config = dict(
    arch='dit',
    model='class-conditioned spectrogram flow-matching model',
    dataset='melodies that start on their tonic, played by one synthesised instrument',
    train_examples=26041,
    n_mels=64,
    hop_length=160,
    input='log_mel',
    spec_augment=False,
    win_length=512,
    conditioning='class',
    objective='flow_matching',
    cond_dim=128,
    targets=['scale'],
    num_classes=8,
    cond_dropout=0.1,
    logit_normal_time=True,
    norm='layernorm',
    hidden_act='relu',
    mlp_ratio=2,
    head_dim=16,
    fused_qkv=True,
    qk_norm=False,
    inner_norm=False,
    moe='soft',
    num_experts=8,
    moe_every=2,
    expert_mlp_ratio=0.5,
    slots_per_expert=2,
    shared_expert=False,
    patch_size=[32, 4],
    layers=14,
    width=256,
    positions='rope',
    optimizer='adamw',
    learning_rate=0.00093,
    beta1=0.9,
    beta2=0.999,
    eps=1e-10,
    l1_shrink=0.003,
    max_steps=15200,
    batch_size=256,
    epochs=149.4,
    lr_schedule='cosine_restarts',
    final_lr_fraction=0.05,
    warmup_steps=300,
    weight_decay=0.09,
)
Rows from block 3 of a small class-conditioned spectrogram flow-matching model, named by matrix and row number. Rows with one number within an expert belong to one neuron, the router's apart. Each number is 50 + 12 x the weight over its row's rms, rounded and kept within 0 to 99. All counts start at 0. After the name is the row's rms in percent of the matrix's.
After each expert's rows are labels from the 100 clips, of 14848 (inputs lightly noised), where the router gives the expert most weight on average: "strongest on" is what is common among them. Only what is clearly more common there than usual is listed. The data: melodies that start on their tonic, played by one synthesised instrument.
# router: slot weights (model.blocks.3.mlp.router.weight, 16x256), inputs 0-85
# up: expert up (model.blocks.3.mlp.up, 8x128x256), inputs 0-85
# down: expert down (model.blocks.3.mlp.down, 8x256x128, transposed), outputs 0-85

# expert 6
router.12 091:53 48 43 49 53 44 47 44 63 61 47 44 33 45 49 57 67 49 41 61 43 54 29 62 40 57 51 52 30 41 47 57 74 61 49 49 43 57 70 69 62 57 59 58 43 57 38 70 49 32 40 38 49 43 62 86 46 37 45 91 39 36 60 11 53 60 66 52 61 51 47 46 41 53 41 46 54 76 51 51 44 53 55 57 47 55
router.13 108:67 48 55 59 65 53 56 45 57 52 48 55 33 50 34 65 45 69 47 59 69 54 49 19 53 50 52 43 35 42 49 45 32 31 40 39 61 60 55 47 73 46 43 76 39 35 63 48 55 39 47 40 73 68 23 59 51 41 56 42 56 58 32 49 39 75 71 55 39 30 68 11 56 60 36 57 58 49 33 49 34 64 38 50 50 58
up.0 086:50 53 52 64 42 68 39 45 57 56 49 83 51 52 25 67 55 49 46 52 43 54 53 24 41 46 50 13 27 37 61 60 46 60 32 33 49 25 63 53 58 51 54 56 84 45 59 55 71 49 47 57 40 55 36 26 54 39 54 32 46 32 70 57 34 46 51 87 20 47 24 24 33 47 55 46 44 52 51 45 23 53 55 43 48 50
down.0 087:62 44 45 40 63 40 60 68 61 31 43 48 44 55 52 58 55 44 47 63 49 44 56 55 39 50 58 47 54 46 43 18 24 63 47 49 29 50 39 35 62 47 49 49 65 36 55 49 61 75 46 46 54 40 38 25 51 52 53 54 52 51 28 45 53 58 41 61 67 91 58 62 59 31 50 53 46 44 45 33 50 67 42 37 62 50
up.1 099:40 52 40 83 50 33 48 49 48 45 40 48 44 41 52 61 52 22 58 55 44 50 53 40 42 37 61 45 50 40 59 64 55 51 57 55 60 57 59 70 48 46 60 34 48 65 68 63 46 54 13 31 28 22 56 34 57 10 49 39 52 52 50 51 65 51 52 55 40 52 48 70 46 61 28 65 55 63 55 37 62 47 50 48 51 36
down.1 087:47 65 56 58 44 50 50 44 50 21 50 55 57 47 27 50 50 56 66 48 61 42 51 66 47 28 40 57 50 57 44 62 41 35 33 64 50 38 51 47 48 27 47 52 42 51 43 66 41 56 56 46 42 47 49 15 64 23 52 52 53 55 52 33 57 51 36 61 50 77 48 24 42 66 43 62 51 41 61 88 65 42 58 53 56 51
up.2 116:59 52 49 54 70 42 48 38 52 50 41 73 40 59 30 48 40 50 53 30 50 76 56 46 53 40 53 52 52 48 38 50 63 51 62 57 30 37 44 67 20 52 60 56 38 59 75 50 19 57 22 49 44 58 50 50 42 57 56 53 46 49 31 53 49 37 49 55 49 50 43 77 34 39 76 41 52 56 44 37 66 51 43 47 50 46
down.2 119:51 65 42 63 82 72 47 55 34 50 39 47 42 29 62 35 51 49 49 48 43 26 67 28 49 57 49 46 36 58 56 50 48 82 46 33 35 56 48 37 30 53 49 67 60 48 31 46 67 53 20 44 63 39 53 66 42 39 46 60 45 46 33 59 35 64 48 47 58 59 43 54 48 50 31 62 59 46 31 34 43 59 49 41 77 46
up.3 082:48 58 56 49 46 54 61 50 51 57 50 55 41 43 67 48 37 48 41 47 49 55 49 52 44 59 40 21 54 48 29 21 56 52 47 56 27 45 48 52 40 69 80 80 46 42 49 51 34 43 62 46 28 50 53 50 56 61 47 36 59 47 38 49 11 52 52 57 65 85 52 50 63 46 48 72 52 51 50 52 15 50 48 60 55 43
down.3 077:52 64 41 44 46 59 47 58 55 27 52 41 59 63 51 50 55 60 56 28 42 72 41 35 71 63 54 19 29 65 44 57 49 33 43 35 33 55 50 44 48 66 48 64 40 46 43 47 48 67 52 22 56 55 58 57 39 97 46 42 51 48 47 66 41 51 36 47 42 33 60 52 64 60 96 41 36 56 33 60 68 34 46 57 47 39
strongest on: staccato; bass guitar-like

# expert 0
router.0 135:67 47 55 57 61 34 41 30 58 60 47 53 43 54 49 58 52 41 35 60 48 59 34 48 46 55 41 28 42 47 46 67 58 66 35 45 53 42 59 57 56 35 63 98 57 62 66 57 58 47 56 33 66 28 48 38 48 25 67 55 39 45 45 57 47 37 70 55 61 41 69 26 54 50 47 17 42 56 23 23 38 67 52 53 46 49
router.1 074:39 51 61 48 44 58 49 45 47 39 67 45 74 41 49 62 55 48 80 44 43 52 46 63 58 52 59 60 75 57 48 56 70 72 55 57 64 49 56 35 23 36 50 38 48 50 36 56 68 46 57 51 38 60 59 55 55 39 46 49 68 46 50 44 44 60 49 51 38 36 53 51 60 42 71 51 49 85 57 53 69 36 79 50 62 49
up.0 112:62 53 65 54 56 56 38 40 51 60 45 57 31 38 66 34 53 56 23 44 48 63 64 55 44 74 42 40 30 55 59 63 34 43 47 51 41 32 41 52 29 45 63 52 46 57 64 47 47 47 54 54 64 47 47 30 44 49 43 59 55 49 33 52 54 43 48 43 45 55 75 53 53 38 42 48 59 17 49 50 36 55 35 50 57 48
down.0 103:46 60 49 56 64 51 56 39 49 32 47 62 42 57 30 31 46 28 46 43 59 21 71 47 48 34 54 53 75 58 45 53 38 32 53 49 45 58 28 43 41 61 65 54 52 60 63 48 47 41 48 36 54 43 53 25 66 62 67 55 60 30 51 52 54 44 58 54 50 39 53 63 54 41 60 44 48 56 59 41 43 17 59 54 70 52
up.1 096:65 54 42 35 70 57 66 48 43 54 54 49 53 40 41 56 38 51 50 54 21 62 48 50 44 62 63 52 60 60 58 31 48 49 64 47 59 35 33 39 60 66 52 39 58 48 43 55 60 30 48 51 44 53 48 41 52 62 54 17 39 57 44 44 51 57 69 51 44 32 38 40 50 52 61 54 52 52 56 41 55 52 47 50 58 52
down.1 100:69 47 34 50 53 50 55 55 68 50 47 63 35 69 62 32 53 51 70 70 47 45 48 53 64 31 46 49 28 49 54 31 54 64 49 26 42 64 68 67 52 48 63 44 54 76 52 54 65 50 46 48 64 52 60 41 56 64 41 66 58 15 53 49 44 58 37 49 65 40 49 47 39 58 34 42 53 55 69 39 47 19 51 45 68 52
up.2 078:42 56 51 52 50 67 49 53 43 31 26 44 43 44 35 59 37 50 65 48 51 34 69 44 27 40 44 48 63 52 58 51 51 35 45 21 61 52 54 20 66 47 45 29 47 30 48 48 69 46 27 50 49 51 45 71 38 36 51 48 59 40 56 40 53 44 53 61 49 58 56 55 58 42 32 43 39 42 62 53 62 56 50 51 41 50
down.2 083:36 45 40 23 48 61 53 49 51 54 40 42 49 75 63 78 40 63 64 48 58 53 49 38 39 50 39 41 49 36 43 58 45 55 56 59 29 57 62 59 61 53 45 28 50 59 58 73 58 54 60 66 58 55 47 47 52 38 47 56 52 55 64 67 46 52 46 45 43 45 54 49 45 39 41 48 45 64 36 45 42 54 55 42 50 56
up.3 119:52 46 50 49 38 62 43 68 50 59 57 53 49 70 49 44 42 56 65 52 44 45 51 56 59 48 52 51 40 52 64 42 67 72 50 49 52 53 62 58 58 60 38 51 51 40 50 56 48 48 67 42 35 47 60 51 65 81 71 77 58 40 56 37 51 47 51 51 45 16 44 66 48 57 56 45 54 58 68 52 57 44 60 52 60 56
down.3 107:76 50 50 48 62 44 53 64 64 46 46 47 50 19 56 33 54 44 47 51 62 71 30 20 53 48 60 55 55 47 49 28 37 56 45 40 56 57 49 43 58 43 41 70 57 31 46 51 47 40 48 51 59 42 58 58 46 64 53 55 45 53 44 45 30 60 56 29 44 55 55 55 54 45 53 53 34 51 36 31 50 45 00 48 52 37
strongest on: vibraphone-like; organ-like; tonic: F

# expert 3
router.6 105:49 52 60 45 58 55 77 78 58 24 36 52 46 65 17 55 31 44 50 65 56 46 90 43 60 57 30 48 63 50 45 62 50 62 46 34 69 57 58 37 51 60 62 48 54 27 55 37 66 43 41 38 39 61 45 49 51 50 60 50 57 37 81 36 55 41 61 65 42 22 38 50 46 45 43 56 56 31 46 62 53 60 44 44 44 47
router.7 085:59 44 50 45 46 58 54 60 50 47 50 59 56 59 36 42 68 55 81 69 30 42 64 52 65 55 34 62 64 57 36 60 46 32 55 53 44 56 48 43 42 34 54 39 55 61 60 39 40 70 61 42 44 49 27 54 48 75 51 56 61 41 48 75 48 35 30 23 65 38 52 51 48 39 51 59 61 47 89 48 47 26 65 58 62 53
up.0 097:48 54 79 48 54 63 63 53 43 50 49 51 54 43 22 48 56 42 54 31 59 56 45 54 45 60 45 50 42 58 43 48 47 44 53 67 52 75 43 39 47 51 64 26 49 38 25 39 52 46 41 49 52 50 63 19 39 37 52 58 57 51 27 43 25 52 71 57 59 61 38 55 61 43 39 51 31 44 34 37 48 65 32 46 46 73
down.0 092:53 39 35 36 37 48 59 62 53 26 41 54 28 41 73 58 42 36 54 46 57 27 44 82 60 46 42 46 47 43 36 63 66 69 27 60 26 59 39 63 62 49 37 50 44 71 58 56 72 42 35 38 28 58 51 55 50 42 50 51 67 38 37 54 59 59 49 64 46 36 60 47 42 34 31 15 43 39 50 50 46 32 32 69 62 59
up.1 112:32 41 46 49 48 30 33 34 51 50 50 60 43 41 54 60 51 51 36 41 49 56 41 29 53 38 45 43 39 43 66 51 50 49 56 60 48 32 46 40 42 41 41 47 54 69 69 51 57 49 55 37 47 25 50 48 46 57 45 51 49 52 40 54 69 62 50 70 60 69 40 54 67 70 90 42 35 47 52 16 26 55 40 40 58 46
down.1 124:25 46 49 41 45 56 43 26 78 48 56 62 53 86 47 50 44 50 51 47 95 53 43 61 56 37 34 48 27 40 69 37 38 30 58 72 59 60 44 53 55 55 59 41 62 40 37 57 54 47 60 50 56 61 59 64 46 37 32 75 49 42 80 67 50 54 51 44 54 48 43 23 67 56 28 36 53 52 66 55 46 63 55 42 56 60
up.2 103:49 56 47 67 66 62 56 35 46 49 52 38 29 55 57 68 43 46 49 36 46 56 60 47 43 38 42 50 54 42 56 57 45 41 46 60 49 57 57 41 66 52 46 41 60 40 35 38 47 16 63 47 55 46 55 37 45 46 62 63 41 44 55 43 51 50 53 72 32 54 57 36 64 33 41 45 43 36 47 76 47 73 42 56 25 68
down.2 125:43 32 53 43 40 43 37 44 31 55 41 60 63 31 45 41 55 69 52 47 67 32 63 46 53 67 60 56 74 54 54 49 47 24 49 30 46 70 57 45 40 40 26 27 47 30 76 55 64 54 19 25 50 51 65 42 52 45 46 51 46 60 44 54 55 34 57 31 67 47 59 31 48 43 53 48 79 55 46 47 59 63 39 51 39 48
up.3 082:33 51 53 61 49 44 39 53 53 82 49 56 36 41 48 20 51 55 40 59 93 55 50 50 53 49 56 28 27 52 46 34 44 56 37 59 40 41 45 51 47 54 53 36 42 44 73 52 41 37 60 54 56 41 47 64 50 48 35 78 57 58 71 49 51 43 52 32 62 46 60 69 45 29 43 39 56 49 48 59 43 39 55 55 29 35
down.3 082:49 55 36 57 40 52 49 44 52 54 43 63 51 52 49 35 80 57 27 64 17 50 39 35 67 30 51 47 61 47 48 47 57 64 56 62 53 49 62 62 31 37 43 41 60 13 64 37 45 49 53 51 52 36 59 46 55 41 56 40 43 53 66 58 39 47 45 41 52 57 57 85 51 54 08 45 49 51 62 52 40 73 27 28 71 49
strongest on: pace: fast; clipping; harpsichord-like

# expert 5
router.10 103:59 60 50 45 47 33 45 52 49 72 52 87 37 50 63 48 45 51 37 40 42 40 45 44 29 52 41 49 74 56 51 36 50 48 62 42 33 54 44 62 27 58 65 45 44 51 55 39 67 47 40 41 54 61 59 57 50 51 47 46 56 66 43 44 34 47 67 71 62 30 36 84 50 37 39 40 44 50 47 42 66 66 38 63 38 39
router.11 101:45 37 56 61 60 59 47 42 43 80 48 52 50 30 63 38 44 60 50 47 43 45 32 59 48 35 44 59 58 63 55 28 41 62 53 51 27 57 32 61 47 27 55 71 45 58 51 31 49 48 62 35 68 32 70 31 59 80 58 44 47 50 24 61 52 31 55 43 50 85 75 56 54 27 51 68 67 37 45 61 36 47 47 64 55 68
up.0 109:59 51 40 50 40 38 51 41 91 52 57 63 45 49 72 37 42 52 47 62 63 50 29 50 50 82 49 18 28 51 50 85 47 19 57 52 62 51 67 53 65 54 44 58 53 69 48 54 49 55 79 58 62 35 47 51 67 51 53 53 57 62 51 39 57 57 70 52 41 38 56 54 36 48 52 41 60 48 30 54 38 52 30 41 55 57
down.0 107:51 55 53 70 49 54 55 46 28 66 37 54 67 57 71 60 65 56 45 46 70 41 33 50 74 50 43 65 64 51 47 32 56 31 55 52 49 61 33 49 58 58 52 54 65 51 54 48 30 53 59 58 52 48 62 53 54 34 30 48 57 66 57 51 44 34 64 78 52 56 48 39 50 53 03 39 55 67 69 56 43 75 64 57 45 65
up.1 096:46 47 48 59 55 48 51 74 36 47 54 51 52 39 48 44 37 48 51 62 62 43 48 38 51 48 54 57 45 47 62 66 44 69 74 49 65 43 59 58 64 57 46 37 66 31 78 52 40 42 61 53 37 37 44 63 54 32 53 46 59 50 59 51 55 48 62 28 55 29 45 36 57 53 51 49 27 51 56 50 52 49 51 54 49 50
down.1 097:45 40 65 18 24 47 53 59 60 54 50 32 47 54 33 83 44 57 31 39 66 52 37 72 52 66 60 32 38 42 46 61 76 40 31 43 63 48 75 48 43 43 44 36 50 62 58 49 54 50 50 52 69 40 54 26 33 50 49 26 58 59 54 55 56 38 33 60 69 62 44 42 45 57 30 63 77 48 61 34 58 63 66 56 50 53
up.2 079:27 57 29 62 55 52 56 52 52 46 46 62 49 60 57 38 28 46 37 23 51 43 50 47 35 42 29 20 46 43 51 39 51 45 50 73 49 31 44 68 47 26 35 41 55 41 59 44 52 63 54 44 51 61 57 72 55 46 69 38 66 61 38 34 82 47 56 72 40 34 51 59 53 49 56 53 46 55 34 44 54 62 63 52 51 43
down.2 089:51 62 43 49 44 68 52 61 29 52 20 60 37 36 46 58 50 47 49 52 50 58 49 47 51 51 45 31 43 55 26 64 62 51 56 51 28 56 53 51 28 54 69 45 49 52 50 54 58 54 61 46 43 71 49 41 47 33 50 42 65 42 51 71 67 56 39 33 48 47 56 08 55 51 27 51 72 64 46 50 33 38 63 50 69 50
up.3 130:57 50 45 48 73 51 50 38 45 49 51 19 59 52 62 55 48 50 36 57 44 80 47 52 48 62 58 65 46 50 45 64 34 43 48 43 71 55 36 36 65 47 74 41 45 50 41 59 72 51 52 35 50 47 26 69 51 31 43 64 54 51 50 30 45 65 52 45 40 29 66 47 35 47 23 35 52 50 17 40 63 52 43 41 49 72
down.3 141:50 34 45 50 62 38 54 85 57 46 66 37 65 45 41 44 66 33 55 53 66 59 24 50 69 43 59 52 49 61 54 38 39 50 62 36 53 61 63 54 42 33 50 77 52 44 73 49 65 69 52 38 57 18 53 42 51 52 58 47 44 51 48 42 51 57 50 50 43 66 63 82 51 29 60 77 38 61 59 32 37 50 35 55 58 41
strongest on: tonic: G

# expert 2
router.4 097:60 59 59 37 61 23 53 44 59 55 48 54 46 60 66 50 40 63 41 40 37 42 30 22 19 68 43 32 46 59 53 43 52 58 53 32 57 55 39 47 53 58 51 55 46 57 56 60 66 54 41 44 58 47 61 44 66 70 40 38 33 50 41 23 49 48 49 40 36 09 52 66 59 62 49 42 54 51 49 46 64 53 30 40 55 52
router.5 076:55 44 44 46 44 66 70 67 50 32 57 51 85 60 30 47 60 37 59 54 38 51 52 63 55 56 61 49 65 42 59 58 49 38 65 44 45 48 39 50 48 61 40 32 54 44 58 54 43 57 58 66 61 58 57 52 63 33 50 33 65 57 54 54 32 55 27 44 35 21 49 46 55 35 57 38 53 52 54 26 63 43 45 46 71 46
up.0 086:54 53 50 68 22 57 50 57 53 55 50 30 56 31 55 46 53 47 58 58 47 46 53 54 50 17 45 58 81 32 37 48 57 60 23 59 48 52 65 63 46 99 48 57 30 72 58 49 58 38 62 51 55 42 52 15 69 57 44 49 35 53 27 57 44 47 41 45 71 72 53 26 53 48 43 45 42 48 58 46 35 47 45 57 57 56
down.0 083:36 62 62 57 51 49 46 58 47 45 63 50 46 63 69 55 58 50 50 57 61 37 48 70 50 55 50 21 67 57 48 49 42 48 58 61 25 48 64 71 38 67 44 49 47 68 62 62 66 54 57 49 52 51 61 26 58 66 78 46 66 49 33 56 67 51 42 71 66 50 59 17 71 48 46 67 23 53 50 67 66 41 69 50 64 53
up.1 091:32 53 70 51 44 71 41 47 57 45 57 34 47 58 66 47 57 62 45 46 44 54 41 42 47 54 48 84 58 52 51 51 40 52 10 45 51 46 49 52 64 32 57 67 31 14 49 47 54 46 53 39 53 53 54 74 50 52 50 43 39 67 50 52 30 55 59 39 54 46 59 42 53 33 37 81 60 48 48 81 53 69 56 47 32 52
down.1 101:97 54 61 32 30 49 66 48 40 34 56 53 47 42 57 45 57 44 54 69 56 53 42 46 44 54 53 65 35 36 54 54 57 48 85 61 67 52 54 31 68 40 53 55 56 73 59 41 32 50 53 52 48 58 49 47 35 42 46 52 32 46 40 50 52 38 68 57 37 34 39 46 29 63 83 58 58 44 60 54 40 30 24 30 51 63
up.2 075:59 67 45 55 46 78 53 61 41 56 53 30 49 53 51 42 43 37 15 44 47 47 49 56 40 52 51 29 39 41 49 61 53 14 40 50 18 72 71 52 46 70 62 34 63 38 56 50 38 43 44 51 68 61 57 36 61 44 69 50 31 51 43 51 51 43 51 49 56 51 52 78 48 39 47 58 39 52 42 87 40 49 54 60 42 41
down.2 083:61 41 54 55 58 52 48 63 39 71 49 51 50 38 50 48 52 32 54 40 77 66 51 34 58 55 60 48 44 32 58 35 43 43 50 51 76 52 52 49 58 74 68 24 49 46 52 47 43 34 51 62 55 38 45 42 51 49 66 49 50 49 78 33 63 45 64 54 48 28 59 55 63 54 57 30 99 47 78 59 48 70 51 46 45 36
up.3 092:46 41 62 33 60 60 45 64 63 46 67 34 57 62 64 41 55 63 49 29 36 55 45 83 45 53 55 69 69 50 36 39 46 48 42 38 28 59 36 50 38 47 43 58 47 46 48 53 50 48 39 45 79 61 51 51 53 46 47 50 30 49 39 49 47 32 49 36 75 65 56 67 52 45 41 47 65 50 42 44 72 49 35 57 41 56
down.3 086:34 49 57 55 69 44 52 44 53 37 66 46 48 49 28 59 49 50 70 51 90 57 43 79 57 36 33 49 58 50 62 49 41 21 42 50 50 47 49 52 39 22 39 60 39 34 35 50 34 51 33 45 44 41 47 43 44 51 48 50 35 48 53 44 44 53 60 63 55 87 49 45 35 51 29 55 49 51 56 53 57 51 21 55 20 36
strongest on: trumpet-like

# expert 4
router.8 114:46 51 36 58 49 55 48 65 26 66 62 41 53 43 57 47 49 57 35 47 56 50 71 63 48 49 52 33 44 48 77 36 48 56 67 38 45 69 42 38 41 48 50 27 28 12 70 51 46 49 55 32 52 56 46 46 60 58 60 39 53 50 56 59 67 61 48 76 40 45 65 53 47 43 35 77 42 36 49 64 53 61 32 35 49 51
router.9 082:50 48 61 35 56 55 45 73 52 52 51 55 79 25 40 53 63 50 58 74 53 38 62 73 58 45 53 51 50 51 37 42 58 54 48 36 40 53 48 58 34 09 35 56 51 42 40 39 40 50 45 58 50 48 51 50 54 48 44 30 41 38 41 50 63 57 43 34 41 64 85 39 54 42 52 55 74 41 52 31 76 24 59 56 69 46
up.0 086:80 66 57 43 41 53 52 50 64 58 48 54 46 39 51 70 39 38 44 50 34 57 60 44 50 57 54 26 33 55 53 53 39 36 43 44 43 23 50 50 51 45 73 55 51 51 51 48 32 50 48 62 56 35 53 18 57 43 45 34 57 47 39 52 48 35 47 60 32 55 49 45 45 42 63 48 53 51 46 34 35 50 12 47 63 50
down.0 080:30 55 55 39 49 48 48 52 57 49 62 53 46 29 51 41 51 57 43 48 55 73 42 48 70 62 50 56 49 50 62 59 46 46 60 84 61 52 55 48 54 54 63 32 62 59 34 77 34 50 69 43 50 48 59 29 42 15 50 38 49 61 44 54 58 45 51 46 55 63 37 60 56 62 55 70 70 49 57 45 49 24 16 48 79 38
up.1 098:44 43 61 68 35 37 40 45 46 47 50 49 60 42 47 57 54 58 39 47 53 55 47 48 50 53 50 18 46 44 48 39 45 48 44 40 47 49 68 56 49 79 39 23 72 36 27 42 52 51 53 51 51 39 58 58 56 46 58 56 47 32 51 52 50 60 42 55 52 57 39 42 78 28 26 47 43 46 60 67 57 49 50 70 64 78
down.1 087:54 50 47 57 45 36 51 53 41 52 46 69 51 83 53 55 45 43 18 56 53 44 52 66 55 50 63 47 41 57 55 46 83 52 44 52 47 43 46 39 49 82 64 73 53 50 51 49 45 28 56 61 52 55 37 11 52 44 50 50 42 36 48 48 61 65 62 42 60 44 09 71 54 52 58 42 55 52 47 36 42 35 73 50 51 67
up.2 102:41 42 33 50 61 28 54 21 64 50 58 56 49 83 45 61 58 51 61 63 58 64 38 50 60 41 55 34 20 52 59 39 40 68 33 31 57 41 54 52 67 45 50 39 78 82 72 60 53 48 57 52 49 44 46 76 59 45 37 29 49 48 53 63 62 50 54 45 39 26 40 31 34 51 63 51 60 74 49 24 42 50 31 47 61 54
down.2 096:19 42 41 40 45 48 56 50 47 69 61 51 37 25 65 49 60 69 38 54 42 66 36 28 45 67 49 27 70 48 42 34 49 51 66 47 46 49 42 27 40 44 55 70 57 41 51 45 53 53 63 55 46 48 57 60 60 93 38 64 66 46 44 51 48 55 47 53 43 38 50 36 48 59 47 28 51 53 35 32 69 40 37 42 57 62
up.3 143:36 43 50 59 44 56 50 48 46 44 51 49 45 53 53 42 54 32 31 49 61 39 40 45 32 53 55 50 51 59 53 52 41 61 38 65 51 55 45 58 55 60 51 55 52 62 36 61 55 52 65 20 42 50 63 57 47 42 55 39 51 77 59 37 50 51 74 65 58 39 51 43 49 69 27 53 31 62 53 65 30 57 62 46 43 56
down.3 156:38 46 53 45 51 49 45 46 49 42 50 46 47 36 53 64 60 49 73 56 87 60 48 40 60 44 43 37 78 53 55 60 50 57 20 48 51 58 58 55 52 52 72 33 69 62 50 46 46 44 55 55 51 54 38 48 63 63 44 52 31 45 67 78 64 68 61 62 49 19 57 32 69 58 52 48 61 60 53 58 59 00 57 65 55 46
strongest on: saxophone-like

# expert 7
router.14 134:63 59 38 33 32 44 42 54 58 39 46 43 38 49 65 56 55 55 30 45 40 57 47 27 38 53 57 64 64 49 78 51 42 43 81 39 47 52 49 33 36 38 30 25 40 22 53 44 56 39 65 50 46 48 53 50 37 32 51 54 53 62 50 48 60 47 61 55 56 49 52 67 34 51 54 52 41 44 51 53 65 72 26 39 49 68
router.15 086:41 64 50 66 52 58 61 59 52 62 65 58 43 55 72 53 37 43 45 47 45 57 57 18 56 53 43 43 62 62 52 40 51 35 46 42 72 55 38 39 60 50 46 28 45 64 62 49 57 45 52 47 26 36 57 69 42 58 58 40 66 46 54 45 28 50 57 67 32 56 39 35 63 54 55 50 36 29 53 39 33 54 45 23 52 49
up.0 088:56 51 62 52 19 59 54 56 34 43 50 61 56 73 58 57 23 43 58 45 43 56 64 59 70 50 45 42 59 31 44 65 49 37 50 55 49 56 32 36 33 40 68 33 49 48 40 37 54 43 42 53 43 56 47 28 31 31 41 47 55 48 49 37 41 47 52 54 49 50 49 48 50 46 48 54 57 28 54 46 59 58 41 47 55 50
down.0 095:52 43 51 47 64 44 56 73 63 36 54 51 53 41 44 61 55 47 52 53 48 39 34 49 67 45 64 51 67 38 49 34 55 28 37 65 59 53 65 68 57 31 43 47 61 53 51 26 64 64 49 40 42 32 33 54 55 47 56 53 39 61 70 28 65 51 53 72 63 49 31 66 55 36 47 52 53 59 60 49 49 43 25 52 58 48
up.1 102:45 58 49 57 67 41 52 41 66 48 54 72 36 81 43 61 41 39 32 51 45 42 67 48 52 16 48 47 47 42 67 59 45 62 24 47 58 39 50 51 66 63 55 55 71 51 63 53 58 56 34 61 60 63 49 34 52 40 45 50 44 59 25 44 47 19 48 70 51 67 50 37 56 19 43 54 35 50 52 56 50 57 60 57 25 31
down.1 103:25 58 51 45 61 72 53 45 73 28 47 58 58 47 35 43 49 73 51 65 62 65 58 66 27 40 36 45 33 44 61 60 52 49 55 49 44 69 48 62 56 64 54 44 42 61 55 67 40 55 59 54 47 71 45 49 30 63 53 47 46 22 54 45 57 56 58 63 50 32 45 54 49 57 44 34 52 46 70 61 52 38 47 65 40 66
up.2 097:18 52 42 65 34 44 37 67 37 46 34 62 52 47 52 50 74 48 75 52 76 44 35 60 44 54 73 36 43 26 57 53 64 51 37 48 33 44 50 53 50 43 52 54 43 59 41 72 71 38 68 28 49 24 67 55 41 43 59 55 51 47 73 63 54 32 54 49 47 31 48 53 50 54 47 46 65 71 66 49 50 45 59 65 51 46
down.2 083:49 39 50 64 52 30 46 61 41 99 38 50 72 61 61 42 64 74 39 50 45 45 50 38 66 64 33 56 30 47 66 22 51 40 82 42 33 53 50 64 69 40 58 53 51 43 52 56 51 69 49 26 57 40 70 49 44 32 46 47 28 69 38 32 46 33 44 48 52 42 40 77 49 55 38 51 66 53 51 36 36 81 49 32 50 55
up.3 079:68 45 53 71 49 57 49 52 64 68 57 47 57 64 51 43 19 74 73 40 45 45 45 47 54 56 30 54 40 55 41 60 42 28 69 48 46 58 30 53 62 37 52 49 53 63 38 34 70 43 69 61 38 48 48 41 42 59 54 49 51 52 10 44 32 49 57 52 40 63 55 50 57 48 50 70 64 30 51 42 36 50 26 56 69 54
down.3 071:20 45 42 33 56 53 68 39 56 45 68 32 47 55 38 39 52 49 52 50 73 48 49 40 36 40 52 45 41 50 49 50 50 25 45 69 64 59 63 58 50 09 52 50 51 60 53 79 47 51 57 47 53 39 27 33 55 61 44 50 21 57 44 40 66 51 59 53 56 51 46 48 53 40 58 51 52 40 70 48 45 49 33 34 54 49
strongest on: the note D#; tonic: D#; tonic: B